Weights of a small image VQ-VAE: decoder activation silu, 7300 steps.
Rows from block 2 of the encoder of a small image VQ-VAE, named by matrix and row number. Rows with one number within an expert belong to one neuron, the router's apart. Each number is 500 + 50 x the weight over its row's rms, rounded and kept within 0 to 999. All counts start at 0. Numbers have three digits each.
Before each expert's rows are labels from the 100 images, of 14848, where the router gives the expert most weight on average: "place" is the part of the image that holds the peak. Only what is clearly more common there than usual is listed. The data: histories of elementary cellular automata, time running down.
# router: router (encoder.blocks.2.mlp.router.weight, 16x256), inputs 128-255
# up: expert up (encoder.blocks.2.mlp.up, 16x128x256), inputs 128-255
# down: expert down (encoder.blocks.2.mlp.down, 16x256x128, transposed), outputs 128-255

# expert 14
place: top left
router.14:503550477462577465522524521482494579561485528554503572577511534552494419580518548531586466578602560519448598599477520546475474525533563566422508442471481532427537524442555593520546507541496488538566521535463481465528432504530393499465458447467425511571490492452485523591534490503497559579548498532396500506527467506499503533593538579397458497534520554533456485442475469521475419463558
up.0:466560562530542482513433492465492486464520429538566527505534597432516513445481460591554454502472570452501392477484526626535459509472523558537447454379462437552549475495442499532490457497560617521462453527531483580556613604413548520544460568521551477553465478465485568563495548449416411515490527477389513485558517485538563538475465461496555519529528506527670526535467472494456530464523
down.0:443470394486447520464538548404547551577459476432474574407516524450439518489457448549422612500495482499468455513465475532518470503570643506561544459547491515556521489503536468515531481455423387503600533401603453465554498527443541516517524511520527457550471485471477478504463421569470477438480578523536529458468430409605447429499466458458581568499513496564454506503520512532464538503396
up.1:605499487470411549637473535449527496514537503490607502501502535494446493420466478472385440482487488503508566456545446517442434517511496560480559473416474462546450560414402519479402524561475507556501468520434510586379573469467580477477512526509542474511519542512418481538482480465501566530486514502542475558483427506525477546490546490560492446553536575484448597531500529366457544468428
down.1:432529435583466469467431474438472584421420432572496499520548503484517579503464512472513448492572405512496534494486523426512614478502383555534411567561480474644562563482425545536480471496585482549489529529513564532489504478463491444472424519514480545502504431514508500456536433522504525445483583445478537562456391544483474462492505536457623533495446522640571477419493481533363543476535
up.2:500575499459434604549504512590526463549594504549519479456438513530561458565502591527382433430522501647492606549548515439555455482586491472491580459540456549527456517450489514498538481615519531539515459516433530501445562540503494473517563510470523438501513444433529541550506470558506586573503487500542461564456458467477486484577474466502445476399518525482387479523555430476508479544471
down.2:420491488502492498434386456478513507542521483521478403521479542434423421565563474360561431464509486489512542500467559436457509490470524431526513524469503493494442437573462523517469496546495545442399487532480484443435483556515472455374462414465589491506477396546397470505542473543466456459496468485514551512339521500563594507485453468562595510492516606462527390539548495539482522408540
up.3:552550419485420530475563469474468456489488538408504383454485509520575493476480454642454430435558434438494572526505490481563448591476406496475448503559573566462513530530469469481548483539482474510483526451464410535496501468472525470474517428482525482553488540507442452494520544538390476474406469480435496491358392571483548494483491536485480497424535595460502467521537395494550442491478
down.3:514492452522492500530471501589451514502524545450472504516451512628446451526467470499431566456559492433504398540461447458543553481513477443457513542519541536434569594531468506419497475514508526611520483495554472433617569538467480500523558438576531557551540509518505459512517533418459466507439412512443573536518444492453482463486581491456491468418427538455492388545465546580465539540475
up.4:452488536641598501527515418407490410433493533473579572442524495599573518417419572555506519473486402560493470474488438486492556525481508568504423424485589482495533498498506572466484532439477542544550472541503446415526532529584495527484533517490639471563503447465470523538436411505470461446477517464475460604532550505515444453501440446524522528440472578476553572456483465522533590453496
down.4:596497439448471567589657509564515459541469461441476465499564545423417563472514538497435490494446441493540428518394537520417551445548501500455440498489501576543615592508574537446514515472500486540505441519436494496565476587497411554533477504446439473518440464516596501472595482564568584526428622607432510552496544500489472437501548534553580444553469540571567569466566510576483511547536
up.5:556525473474397555464429555572549489617493510536561415507458443455559536476476469494526570570515491513605550516575434490437422515571561461494426523478542462518576472566481516507520449504525450528431502504529488555497481514529373502487552462422535473586459494461569432501499549402468464508486487497523497500575537443456479479483499535369514428483503472530532493558571554551536545508557
down.5:565467430497492557507548504540454459492465496486497510571588544427591518577634624371524513519609514497507492468552462464531505459526508525464501420452454481470505497472565605448506503515483485486452465563492511412460377442490551578494483578435489481441527509525423512544542497494547455365525421513528495621474550570536449539535556492438473527543493494403497509528594470526483456553604
up.6:599489564546502479422601419507500597539442545560460483466539487463474540522503479420418466491497548456506463570548488520563497526434462505470475482525471533516461543483540500515515454436497484452529502468445500497587490511592574529490550441503471492504538606406532503588433630517484537617546491392464485381486501450420493486496469467524523461619441451588570472572488444520478594478476
down.6:612453559362448538590500406507566413449523564498529486448596477515490522528475384541514513504428481510545478482414472462441513454446506540507477552552554534514524533581389560563568452507446548554597564406526414545510462528447505386523401486504413489494505499481473561587554468456568518518467548522465509490533484556527427510530536501547429451406566446475491477511496494443460476600417
up.7:551494531547591452471612459494512567536537494424600514421333535519526408520500427551559432386491533503569526485450499525512517486490468461498436477557414544433513486569509500434444471562368631453430500496486458480527530552481519452466531499508459497424592583510471512502560521531417485524471482561459435598395438405565512529400498459527493505555483480451467558575560423467510455536489
down.7:433482497517466483480502429496523463523523473487571509472464475491496459450495357469495484467538562596468513509523594535551420533424413427558412430605517482498524551514495483546529389535497574463453581451482517527459495587543560528508512491492505494545502532494469481490459491476472506467494375536455509485475468497533543485465475357522501545529537543427541485624473519513534422539545
up.8:477552547552499503472411518562460568483537512421538401558562544442530527419526498443486471485573600399515514565489571452411462581516426488531520533454527494591539551484590494491488466471501416503458505571568508492506393467466506486408481477492442502549499536467571466475463471558469379576487492586495479500647466498428473447521488539520587414469492491498491510495547531557571472458574
down.8:470446553504557447480453476504522506463493571500553564504536522470563557379467546507505503594429492531520494609497463576439447479548504652556504436524510552506454525461404411506506546526513516463542540424378561581503606556499425505526469520498576603519518440545378532579463481486509464517491530520469485457494479504452470579513478510510495537428506466510549497488488513506473448470582
up.9:413558502620472473477563500609462508470474486556476526479477562418494408620509538478531566377508458458421543442514465439499444473435383567477409425489475552591472530518505427475466470458498537483435469468553513482422377503535557575438467486492522552578472493428395522413479554479583520412528476476517434488464532450412460556441528514512497493539463513493405517438510508489499506435558
down.9:432512488507447522529377470529504438458486475374475548586440503549537443489496500557489406487541525481536493542496498499409543638606513631525431474493494584461518454560527458483507417481565488527392541479500458563456546418493540460477559539486452608541589472511553499523559508571471493459462465521490472546492527497566483521482583553510532444478523533489573484512444498629466491627498
up.10:435470651523464535478485431499400475496509452478511583488460485416535527504529468511414504481461462520531409550507403495545574406507422487439470590466420452589527498510456512442474515511481556447530492428431488453447625503503610478426501485459454533501543481427568497545478509492484500552513553536604614428440580483534548457555426437517512435509523388492531537538532562513477495539481
down.10:453535554461373476526444404542465433507437552444541496473396438563449524511423476503588459496498482472559439469565517565430423522509444563461506566525556521533506493516444543535439423546424486451422537479456507417432447566565490468536541519456508519553504511485531528473452497536463467480583459525518592390419566386493468460465514447569564441462499504474535529536573511537458483534493
up.11:473519511566467476479461533511518463487463567617507483491530492342448514456500514383584500371500504499452535489508460543462457502522465362503471497540430423519528510617609532495504539495541486495465451516549534525478429464556485534472437479478583391504516536439457403445463494559493440437490505532570444509556501490437488414444471500481450421440518517522574458434536455475555472509502
down.11:543502513492428526530416522626528481374550535455495520601582442467456517313542507560440510468438545471543416511405499534410459476560504586540494535556430488530473528493455463481485511531538547510494443457525560550544529494455454589534539457452514602463430505620625499487501525427538593477534569529474509457541455459438511498528494552470461515426519498480481462574590576481499476540561
up.12:543479533458488500405518523508500478452455494429503551488414408489537557388482409456451357470443510520475488517491496593482451587454467489544549518469550509434541569559457437551503549394383592512500534479490464463470506503532566404547452598466481546502561598514442532402475526542488461478449543473485501488495545515604489482510501514471439494470634421615537495462525438470547486442411
down.12:475460437480524431586494512538484499412555435479565549528536432469494520514497544525425533461527531467541588467508587513476418565471496465447459483494446484535467459526560425432440425568392425414483512545493466476475545567468541509468588520421534495437449538529504510535485502379432422368494578556530450490472497452410463588417421413455445508452560527487442559509516432576521569499519
up.13:477441542598460523473466533480478504420429428501519472450582551526557505480523511460560394502459540560502516413441614504410464429559455556425432505445450501571476491459503497487494540424506475448502588483495456605589506420486576544526530524505542565522555487560436535538554560554489432462442470455416568488515509553575500509413510483486533502573462511549611566497551459549478484498494
down.13:455642528528462373506524562507546507474399505514522474484497509475551396499403493489486440477509520491427466404486574589508551498526479452394567580523631479456522475517449498525506450489508467544458480580497519496508516382538499468573456519522502514537519503552500562354550559461394611546528464455507500463569603485550552521473511587478510416574488399527471567529464576544540472451437
up.14:515596537499445532457469486518481485518531472434505512457479519482572553515502414526512486450516509469467457424479533382465424507460537584555523518537497496538443497550476581530534424531467528435443526520458431464474494558498603430506604487500463491499537554437488518478425456573379523419502544515534538423542555445516500554412494417516569477504455552569523486460548496547538551505444
down.14:460462504467430571456412474638537475449480458403527526463496456565483460506488447520545507450569494533478523587530545474529422523453487483455485490533466559433517559542508465536389431510493524446402491496543462487423444486523573506542502516493530577550460481531507479474506538558486547597532407484415533422458569458525496536451488413475464403530545399502504529562534516480525373422495
up.15:513481517570521519500478470457576520371488381481519479420464572547490473520546543585469487527524537527516540593447482534497512522561481482533481539526486481548471520526415557455546559473512498538490405528507542440532511549509497488472629473555494531512436462557459408497514476611449527512498519518344594513412392552547468451505403499466517385599609625467505471538543377520507483546483
down.15:460448537535483442430479466485513549585468505574493561506492521477411513451514482554523451515450533484442485534501478473433607512511565551473488608521535429481563569482513496469550472517498493480534520463554512527535544429487439454559421372632457467528530497492535554386527490423535558561530553464557545482527545556410447365526512499513562500489406643618484457555439494427519506542396
up.16:508517539462448496360547535513433505485618521507427557538421539477483496551528349525563494584487488489416473489487576480482386573437354479453532442480513559377588530492511492560461524530401482418548580533445437537453584470488499422638460450570483480555562592536543522578518523458523590536521532520554464474585459420485530472417480507452457545484551466488431499566467433475536459535442
down.16:557480458524546567469515464459499477461462526504552538499440422550491604567470511439460407547491394448448503706520547432552498448435541526454490400467564540520523485545421507528494492511547476627511460446484395535452408501526595501516422532489516528579483452455508492470581441442504441472408571479530546450475558459478544436578519471531420485467515487403520461516556548516474529561525

# expert 4
place: bottom right
router.4:566521475448447531507614517565507562555446541509521518492420531489534533424419405512401421495521456552503425498532452519408537459482467534428586581457506536511528467512533449509542521571461486465411546477511440542520528405567533468457538492511555434515531500495532471392478478472504630479535540470541415436461465398504478490497569575478472533516511494525426545473452546536451539486428
up.0:504501555529531511419552483458485463455586515618539485480488421523568486546527497581505424479475558460453444534572554377476585466562507503530548463459490443465510458424545512495522534567523448556430491461516460429484451465490553488462491537471515526514568557516494454547454450542344485532391522459403450537490447544412419478511404473522519570502596612462513541400535459544559523472469
down.0:553448547425490578470475483539533459523522430462546540409498476487473504520366552523558502430507483453550472582439463529490485603536475509454541475497498511454482512497541418525514600562550507512596492565515505511514552565491450493482496498599546473545492556503569544470444467478459536434458543567497537452402465543414606515509496424545602503523518484486460540546434430519375530469550
up.1:571442499598490525446538493464538536464438486576434511469464532476441376521474423497542492426528517416502502566416421562526461501464551406565567537348389536463557561451487500471625478480543492474401486554555393377558533503494487502500479552578487549526509518463448406584556406537485470485515491586503448528410453479438472459524483506474507421535512485474459548504465538537484541445443
down.1:487497400515440429489455579462493574491541524474498503553514568469493476524494461511495523505469533407435515542540516455521523447434440513459445532448584524445566565558521483507515468550401456439554446480501583517549551550427522422483462600504364461542495484487586481592413505490557593488538578500491477463443513480516525499486438521431346509521447483399425528467410515521525467546624
up.2:444489476552484538490478539556505554417464460538477488529504643526453495412525488534520542485469588442585507409539483436509435489435402616589496493543534549570485542591529512471449545352484515484426521573586539498567517397509468481426492516524448524521493509519534486531564500458423473492454576461472531495555559452488474407503471457530553453542533550543476477584523513567531531506448
down.2:442556473438483490460508510478490455534364469514593542449487501592495606396590469496489397542494483521529520460564484559504484457523455480535448497515554388476509359510486544569407512467390508499441503532457513555476487544519453477534508546537485492483494514435554465566372434509524542579500445514534534448415502456449506442551467490442446486494536525501555487546525521463527507459427
up.3:542494512547477496473537531467460411465494447542484493582446546430510422537537552482524591522514452361469492459484414540490486434551491489489526335410544435521564504486605491498507534538476491487505492482587495493478428473457479472514469557481529507439578567500475509510508480494525556503578580461449589470393499431391480497509561517554578517420397518612509462472516543567454514527583
down.3:458562496562562499563529521513552580501508429443495539473442476437587534494457498508501480443529533509492575495516557523478405439547399549417514634508527467481462623473533385521521438500577543546429571467455447509525567525518549481567462478529475552549482557439526459470515449497514509550469533453446617487498470455509639577395508526464502497479497476478534482550588525454474565443407
up.4:456563514502526498461460524532520510436425458564499617491477521522438540504627529440578582395521528487426510504450555493507503536477418458485378510460582510446619535369489438495553503458442543499508506494567513446540550441534509535508568556568561496489457419502546491456488487522544522511648490550490535452555465531461474541507399538527499515545530476350491496572467453483546613532528
down.4:462562356460542469446546509572393584512450542517520488478427531462550525512560438450494514457486460525467526489528491529424548450473568505478455471570479522493521513479505460478552568450513455455448408479572487457529512494510468532481535477493479483474413545506471456573367572556526518486584509497496486496457468323517573448534526445458480460487477412489603523434531529550554496433524
up.5:499483522531571492482545451482526389612595501498588480431500485494421499569522494491462386509511490565435469538513600466459580504516548460469499488422466574507429536511540544456472464433433477577571491497531471387489510520502545445402519532449507476476613519464392536469501387501485567509405462491431469556575466481559498491524505459501543489499468676496635566458499497421539485555436
down.5:523416391541537454475425523477431570474536510570452586470463510505570516563435477535578557566482524451395453567509524538485525445470464470537528506463492620603512484617487458499486607515471582553526496463536550532490419497455466509471457442460555576458502489577494491425481483519456501468500502507462519513528429559476581513483482405473475476370578573602515484546504461465477488544523
up.6:588545528535488464528406589474578520515395403494530497490462575546522595595463541522539461423518566524584517526458407612495471502441423491605449465497475512469544497533406451514479553488534533463434470477495470479685531466491552471444561562451484528439439465503553439457482516493482443528519475438380495455467513500411519501430432485484559494536350476454404453590450437432552472511484
down.6:463522451540504483498458512531454425507484544441463501451449505497488551518504540480535454515556576404514537608472405534550453450458515559445443462470492584559447533483623495385488598614478483516631543419577491527440488449444523552520476465508491591474518525463555477532518572593428499503515507492608517554478457493528515455414479514454471592491508586423598602404498512424510492420404
up.7:487512465615512578565501386491400450501501434543557480463555568495464466589470507487485447447596587550416615497481516438526561457484523446490521496435485528453534492532544513492648486541464490497442419512551555340545475470517548479460530500523486480540522485437405434495512496551422520479563493476575506577518439453485429491494425408524461477478620650496566495505542488536557508519439
down.7:594527432499510515395513561532472621463527477540403504592487586486573485473628506485433536503496453461518488500399458498429483454574463569612499591511511525548431544505513422544528428538537544449476525450541399518460578489468528417458444485487510596550457520495477467381546518545517517546462554582467469503526447548484481467493484487453504531447497462554481441454420548504462554477552
up.8:499546507451481451429484570467461543401502502499505488548566429408499549559497453491456467374548549478484558519479440464491491442439455525465453479477446397579511516492550447489476478433576592536393525574485486422598505592516503466470526446419460622578503502552479459500524492551468492423400508542517496551576558535457583538524517470436429460527510450520496589440512450468498544482556
down.8:533486565523510493531545530491476523532475426626494576521466504487536490464470479596592609449484439567464526436525495489452566479514495504481461422521455528498508471401504484442541608489458515546523555423553471446441502311499425400545507501498487510412515508514524547474513521502505524475550458599482509489335466511602516562512519558506524552460492397449511490547500510498534512539487
up.9:543517500481516561506559579559443514524590541534492539476501475453514456435458526444458403473537531537452460564401467566514511490563602519542524586478517439556447506487531475433514544492448525554544535460509529464494561547458483489515545589541519534559524532613453516532445492440526517475522429469592530494457519545504532480625452539412503575535504448543561536511506510432505474383555
down.9:531440560474494549507465433481473429492527496461453482479550443532532507489547451405447457539536519477593509558423513599593515558440593380500532501436541410552503540470431469474487454484532542481553519553510585514540479517486497473516521488493501533543514520490568533524440454489460525545579491388513544541410468566530572359488433410484396398490517479446477469464541605452521447505428
up.10:484555430528529523550509502517493504625447435508570611489502466494546476472484482531481474482495572438588498441433508483548576526509496507504450400512521471555527432491478535547453614576503442467513565490510460468490556477386507553556539654474575490446423541530429467562492531495450452430545585481489411427414449527560505497500528504547587463528551551545595492545501527573490492498509
down.10:561449597526457534554466407543451379525524490511568444523508553489451485465536521577511416438447547445481434417516475559487452503536487512452497474452485506571542447594502584571482531491559544482457563504554539544451459568487499475510553617572410447487578511509603504505556593589543559499498571451558476524560533473565607489422485536435589572528507509553497457525549455546500490519542
up.11:426536509562533534528406417454561583462511450501425453504546555522542434455479551551472411479465471579477542472517513474424488469439487408480510571350574484585519459440507500460559520461532488464463584497490535448474418562452507500538505411559497561431464406544427478495489440484607468434480448572535443509499532605569489482468511488497535448554507430585531510466526436528417464531508
down.11:439444505538493563514500524503467543460376504441567471476424524522486605490578559476432494464530492499419452514542527464543427446489542587575478530531453518510560520545513442575449504443488550412457553414436593537528497487530524488490480533512445542585500475510506497441527562451502500536423481554577544516462562378497539429454594404518457440477508549389441541562476544530472530521533
up.12:462527353581501558546477510437470511634504492478583493476451468446495498331493511431547444584522502443427508474535517563553458526444490437528494463489410563546490450552463523560481393565445452505413456577474467544498510432427483548443466530504528443479511497415467540485482510483443485527461513526432503485533547517548545447526566452492548481521542499481555431451532487460553525463481
down.12:459584521459514527555448523425564504469587480463514506531473535504438561444556528463443492521507499469447477472517599474509554474456423519458563427450491543490502473521594457426462617547369464505567507575472516495503402606488577532480493595558540409490507475530441456427506542485515506415530484497439446549557437462504597466474490411499456439520399518469515542442578431548504541456500
up.13:485533492538504510498524479563486583513464552482519547579553459452520583472479589503545619544474517470449494524542431457436496490464479511492521498591478505523552558490508497513408512472396484485506504519506552545516483508553403442584435453513463603532603496484525520503505495448536611467536484510507621476533517508531533451521502571422594499434479360448493471422487487464606526535579
down.13:526489481534541632494403539439444457474588428494465483542568500469588525480451467556509556469504515566524530398464450495486555478540512581524498511485469460489514456515449463554469468562552387453490570448542545541498469540531515458525452478466454499456538507505542462603507522444592407536507470505564534436463475460498440471514555484456467382479391424489493469458449479491531563568444
up.14:395504534570499438526549415444508441514505586513526555532500561493553460446462456614439477546481488530401472421505481380504541582448542429477515526462519463507539548399550548531577480495558497499461422500480490425489527564497553461462485534482581460468578524496394508523539518523422523517439521435526376534482554476422471487495458473455511591375578610441510541500532427484426520609463
down.14:560456452504548523572543482498577530598495477450540431550434487489532597420426540488504533446513390514458525440471546462459537481510503491563544470498508568518505469535460560555471472569409495478516526496573469463577470421472497417493535472557515593530534491596524478408553495456536503435434555501595470538448459365521529421479554505501583553360463553457438449511558459473466493447559
up.15:541495453525550471424530370581438519377554594642449409490522508532511359444450491568549553464498569451367460609516576544508580425495466573451541441513504436475447588427478509510425490462444449588507427525427549557445558536546488548479559482507596468531520505545507461577473373455423504461422536486492530482475538489491526514538495537433505492454485500437519531492536532475463522543521
down.15:491472599474528474440529474503535503448433487507521446555534464490430419527431599553478489501496558486520496430526521437573466532558493480501485549461623575428535496579398513516440502487546449555528521508464546522414520503483458515518531495548481491530419461464515468556538418486478476425414504571456637505446487496603534457520471450564516461501472477514428487412476530435523630505496
up.16:478464452591479489550576339445499398460488577516519575523573485522428484534480465493464492514525559539443541473502562504533543511489458552474493473458418433527465452473515573579512518541536513528469371534458529442532541425568528514468526505544427483469553449436368487499490369533456554559524428482523472558454505507468499559575525477481433532468525629493564472531550389432469534492415
down.16:572508510574400505464514525529424602566473477497475513476477562399533539386510553522548534555482463460463427596408521493402462452485436628521527502579579536533503578486529480507474459430591414428494421487557402437605450557501456483521437535513499648514473540532557476393501503516521493497438532484439461424549499493516556565499551523462629532478533491564498487408417541484469544486452

# expert 12
place: top right
router.12:475473551509447418468541466429483477553494486594472538585493499438522566470445434463432526564406522469463413444552434556414544568474497510480487532398487543400451540452538467441550472439463475528533414421512498485525457498624429529543475543493563571518545522476591538488441467482498486532517549399545528533521505441450477504517543464498464554500418539566579495483455423517489594419502
up.0:509507525458563524468442537443465574464526546515490623516547503379493577524432464397553505453576462425484436420475490538491584471553453451529472484556492449424543457477433435546551384541557485565572416568624434451562531566480509513572542508586498472499460462459500536521494555513534535511543462486489499505571499496504433407470483495482521443468477544541470422561452512482498517552493
down.0:513522480496500515479394485503443524590467531438604406430523444477546622492506546523471488483578458413533482499526434494559481445520491490522503489505533528512579490493487547548513516496468518430484430538469472485464453550450507503523506521496474433623485539539541517557579544360522508427462531456570434431564561523502414529494499499509545530552522479566479527600478478450487457617511
up.1:431545582571465498563460440535456437519499427563478524527523505582478441519487565505452480565515552488495508476457479475481553520506494511538482533359524509512490439407562416477626503510457527466494512475430491380602526450565512402464546529480540512511481478516483517464401431468523456481444537511489541463543458478456442438545364497455526502494480498568501479540513533530525519464494
down.1:462492482529543496463473529541461562517445470490529404598499494456470431585554556477539504467561555479652498510515633371534527518486548475478543563481488515527463520513500423415512521398514514530484532554483496464455497585579462525483491449521545466579438549499508450526540485480468528540468580503482536553466452497486520475472484511426521565491460520561517499508528489530428437532609
up.2:429538480522499492476602450459590397548489410527541451555341456542478464502527612491348427576543435422457542475514498503512495510526530510549546460366390474638461471460517514541550537528378513378523421496439574389483462490473547402414504542471506432512531491561505466444519423510551502556471459505568502431398479553478555464511496439514453530570538466479481529417449503540494504483464
down.2:488507515486469578517556380493484521568507515498445441485521491533526609583447495588538523503473416551485424476513499456447540451555487477477552441506571365450422510502541507439488441492517476527585454580414518506518553544605574575469500512545566566466490459547529457498589510477451543549470509560511505507491536456477399474537469597496538454527517546553489450458491449557399533552397
up.3:484515414504479446462508504504492505515595585528581468435566439379562613480553477603410536487454474529489505491471460512546443509637560416510486500534482442379413559556434556578505392438497507615460571435526468549511556511532455516443535460535512519546541535453397513480500473480516520504615478566456579536622497489570471404389466461493497420500540443516504560510475531556411479405532
down.3:577406382467464475465472542446531523491480544588504471519495445524523524535512534474535443641509432534537430474509473543539570521558515478420433499464487470512420504579454587429518513467552542449489451548592487476503503456483559547393444561556476481544561519494399468539501484448512481461528439609442475442545410557569524514442442451500545548486655503484566490537514510580475535498388
up.4:521453505502519500464406591497485524470515446397483436430471565480521529474491499454623546439531474461558563452457550563574464524496400510560407523547506528419541490488455510412458524466473578438446519464542461508626549516483497468540593459493548562513468517503578532551551521513448483480490474648444591496491407574538425547448494444456520464533503495450406493548569400516553405531562
down.4:550548518545506509462538459599418493472474520483506560490479531515518470498415466475505451488528501468486408460543539516330557454514525514419542418481549427481564496542426504524566433517552460526595460522471483497514443434493471509489439558489489515490450552437535484375481477516449470581544506480518510492566472557503469438522531484490528506439535527549461484438455566563421534560397
up.5:441449556524421487469548464536447551464485569435434527574534514502475522635529562476547611533530591456465560548483526455492509455468539507465498422477529509414490537426517462515469570457414506492490452617416517409511456456512444422512539431537444551498486511471551424514515463440492569574514544470492441501509520539459512478563472513474446453528447527533490490520432533591470521545470
down.5:484465452553452497509531461497525550520506532558458467552486543438484615547406519473533514544607556506616586544519537571480507538491470511447538505411473454483469549538503428482505502390585346607488471510465461505584435606513492561473467465523555483505502476451424426449562479484555481418568438483489509642578444537514472484505489568431526536540577483440496437542562482487498456539477
up.6:518496586491463431405465567557556457578562546524473419448513498559513593570472533421416593535535501598516434512510492422466444554514466541527454542622532513585511471429450488476529496512668538421430521451508534486484528531505513540464471508443458496549448496541522573543471463507484571558486484528523513477386568470478533469425447492537475515514480477485516505612478485534481540515538
down.6:414564563467442463539519581455503528410500464512513458523563471570571444522479509443435522560420498480376506548486487438408482605431545417578482442454452454471522569476566437500435462494433535487438480511487536450494519499539424533523444441508517523463559547469381473358425550580496498360416485532599492553505504510434519538469501483431513521497542492511523495470532523465576554450535
up.7:448496496526477504479606358493488435446451529501472481472574469523542454546565550534418424580513535529463431507516529436496526519485495539524625560532436624513443485507492537544537442485514433484557486490464564436452376475480473463460490536548497446500556474482399488570436495453452509486496505464527451537517468567551544432504597469473513487553593565513580458485498602457481538448458
down.7:471545522448559457568427515428519478453557521532488441593504540503453538563498519447526542478419516563479527524504467485483500461538561479458441563424458557505566466540518481459464460530497519527434535478449490455568579533499502596535524427472541484472449497611473414503405550515472490411501550420523523555467501470443404514537539442540411586429471534419557510587540437494452442493532
up.8:540454556522543588434552471452438591397481509454468474591569494555538421569533651413497567463487471533536550523492554443441534456455515567485536495514450447566395412401565481505565518497503556535534511549489513471506499499494527469454516513460457450571490460509560555590552433454416515461454531491573502465577564474475540506499586550428414519572590479552533542503462568555499496493432
down.8:513505547543437563526454513424582504532512462509450584575531546496456581500438537473485535488566509448490462462535555510520513457523477468377462514516507422462503473524629422414589536499541495488565465552518518530460548480519580494475574372586562554572459534435455435457586491580502504510502543573586519507460523414559538613483489541397562546603413469500507535487454461499466466427470
up.9:588443498490567510520570435441491524507519605497486479471574473486454616499532464478478488441529493552479459545467532454528502503495607555480609484548518549558518531454468539503492411508631525510487499432562485544579486568478490463455446477580556429503508472442442497534465452460525506475469512550488486446577525488485456469527571500496435522448459486469438491454491507425592522592497
down.9:489524467521498481534459462505550474572494498473570478522457560430480562461516546504529538522559482366524529568485570489570471394451468464504431418453453432509468622562592487482547535513516490591382502586574547539480520501532517529549566553528420501498428526500519504519534454501593468565463496541513505456456562478500563494490464433388483387521419497415412552486554528532614466513517
up.10:569488460511565525463547505478530496501549514544463395470568524513441579507533505441449525530461574475566480623554480542461547520519555527390550542492460469529515502549440566558399510429627483553451476563467565459503538442421588490555476450585506381472508501494434458517512454498486616574441448496564516532481485457456452586522426548495436526465459538424493538439518533519482457625440
down.10:480556545535584526481511484365510506526615438486509505512511492479604436514447368544555449520451568461559504429544476558548490523490446520431482476491524464523503529487419455436481448542531485466442532499523514469578391412449445466541562486512548550495535438483567554565449512535624516555496461518528521552492480600459569537498415489468440514509596480547385529541498430494465508557546
up.11:394538439487547461482524514438479499527587525452502532547534516421544510463499470559611509504470548530500414400484607483498468582504479532448544498481577479570502465359441552578472503420501513454581477490534435523462468483407461486559529516421545503493503531525501451510501500497529551497551525612573457507523523571535464561448548537497507529492605670483468462488529459443483454527446
down.11:458499445501582532562585431466600529535426439413440594470520513549479584569444491575464485530520506561491450432503512475490552568455565555536543433487562440470572569555432460512408459482562399515523449382471480489498478526534420528531452487499526434487485463555448583491523521523502581461565506492426460450520498418560508456562589516486583399540461533499516511480530450449520503484456
up.12:517519518522531517532455502503534520498540500527499493449482459554542464448577510421454434513533453488531452452569614521548424554476487612453555506564462518480499478492432611559521491493612438501515529466367535487482434444474527557516471468525495492464411581558452519525472512474487529479576598513424564519572524488504451530527581541497485538485525599449494436445526536519467441557459
down.12:497534473504561575530557443451461396453505471470474457565477518608538515498469478426469519450472543511513574488492576447529494513575523557510485486530488563603414459557540445462541504476507489504461527622398465501502503471386499555458593505470528485491443521451463529578547467406446473395431476466417432556418520475422485522457487463561416546519532544529498459547578524470522443438504
up.13:511548452431559540484617455465474544568490524466505437508525445544524558450496562414418492401570481561557563502535404499472492537495512581542558508602441504616426501567407563599493500562495521492431499475524499491471480510431567511524478527526409438549507476514470454550433543497505496555529500486403467531510477532473567554485509535414423550586617457460448509482528523455565490553445
down.13:515456437493436546498434509514503487487540447373485519543458520515511522599499527430591512532593507547461483474448536417456477503468441568462454416587537451426373550508530501520445517529535545549402491465506533476550460458563543490484474510474533537500439502475542445530486500474496456536460475451437520568514475435418477562460492551490428596535393530479568505557454464527466495374533
up.14:550520512464495503456404463498507516484467532542531461464428493528480444514467375507572468453443517558507392533537467558456465534447491432499462468550495489480594440463471502496399429557483515480416464458566533486480493457424582461520435472473437451466437568619561560559408517489438569511485489445604476438489472493585426518479472407569494382533511437488441501556525600612407541525448
down.14:461559584477478588493538482608624551507475445388495498431473491482467576441454504446437502430434464505442437485514468490574474497538413481510492497560476483464474498456488574605497515513480513541463576484469545493469510565597540507476494569397470535499488486520462505462434429491462493451445497598519499437435452527476504513405548497497419418611474467471430459545464536595517448487510
up.15:527490428530540481520439495432524517534419514545507443457497522553526477513486518532491478466545499410504593531459516563534500539480488477566411521409526509541465451509525493423530550492438515545558467524497500411626490532482536431505585473536455564520447488429569527472536546508433447523549502544466631476491318532519595503548468497506587339516466480466490461505456329524517433505484
down.15:513465551510520466446588496512480561482548518474460518506494462446402455353461541491540479523426528446468443470609412474423413494468521488515451481478538497530559531493465529449488556537490517535542513492505418514447422392540535486510555423470495630479519483568615419449508533440539478524450553490492394563471510499379451473551519491450540540542570579563497458550502574500475493544441
up.16:571514398511489547447444487495417508456596506569569501432548534553464512460564515472391503459512480495553369513538521560498496498490500410461498561575451504574439410508552595541530512536491540514432521549520518499480492454486530513488494593455487445484478535517492458493446521481508508383555524466510509450458539511575508504423504432463460555493592502497584516556547543494576437568458
down.16:458596473566448415535458513485526454456481570492561552483594490486475427520520424443479458437531515586429585479471476517469452472466494516456475485521495491565576520504482480542475512481456505465544418535420481510487545447475626503470512550435528397429626522511446466458413433498526526481444520403503478574523492475422486518582520450469464506476557499561502468422476489534469445460453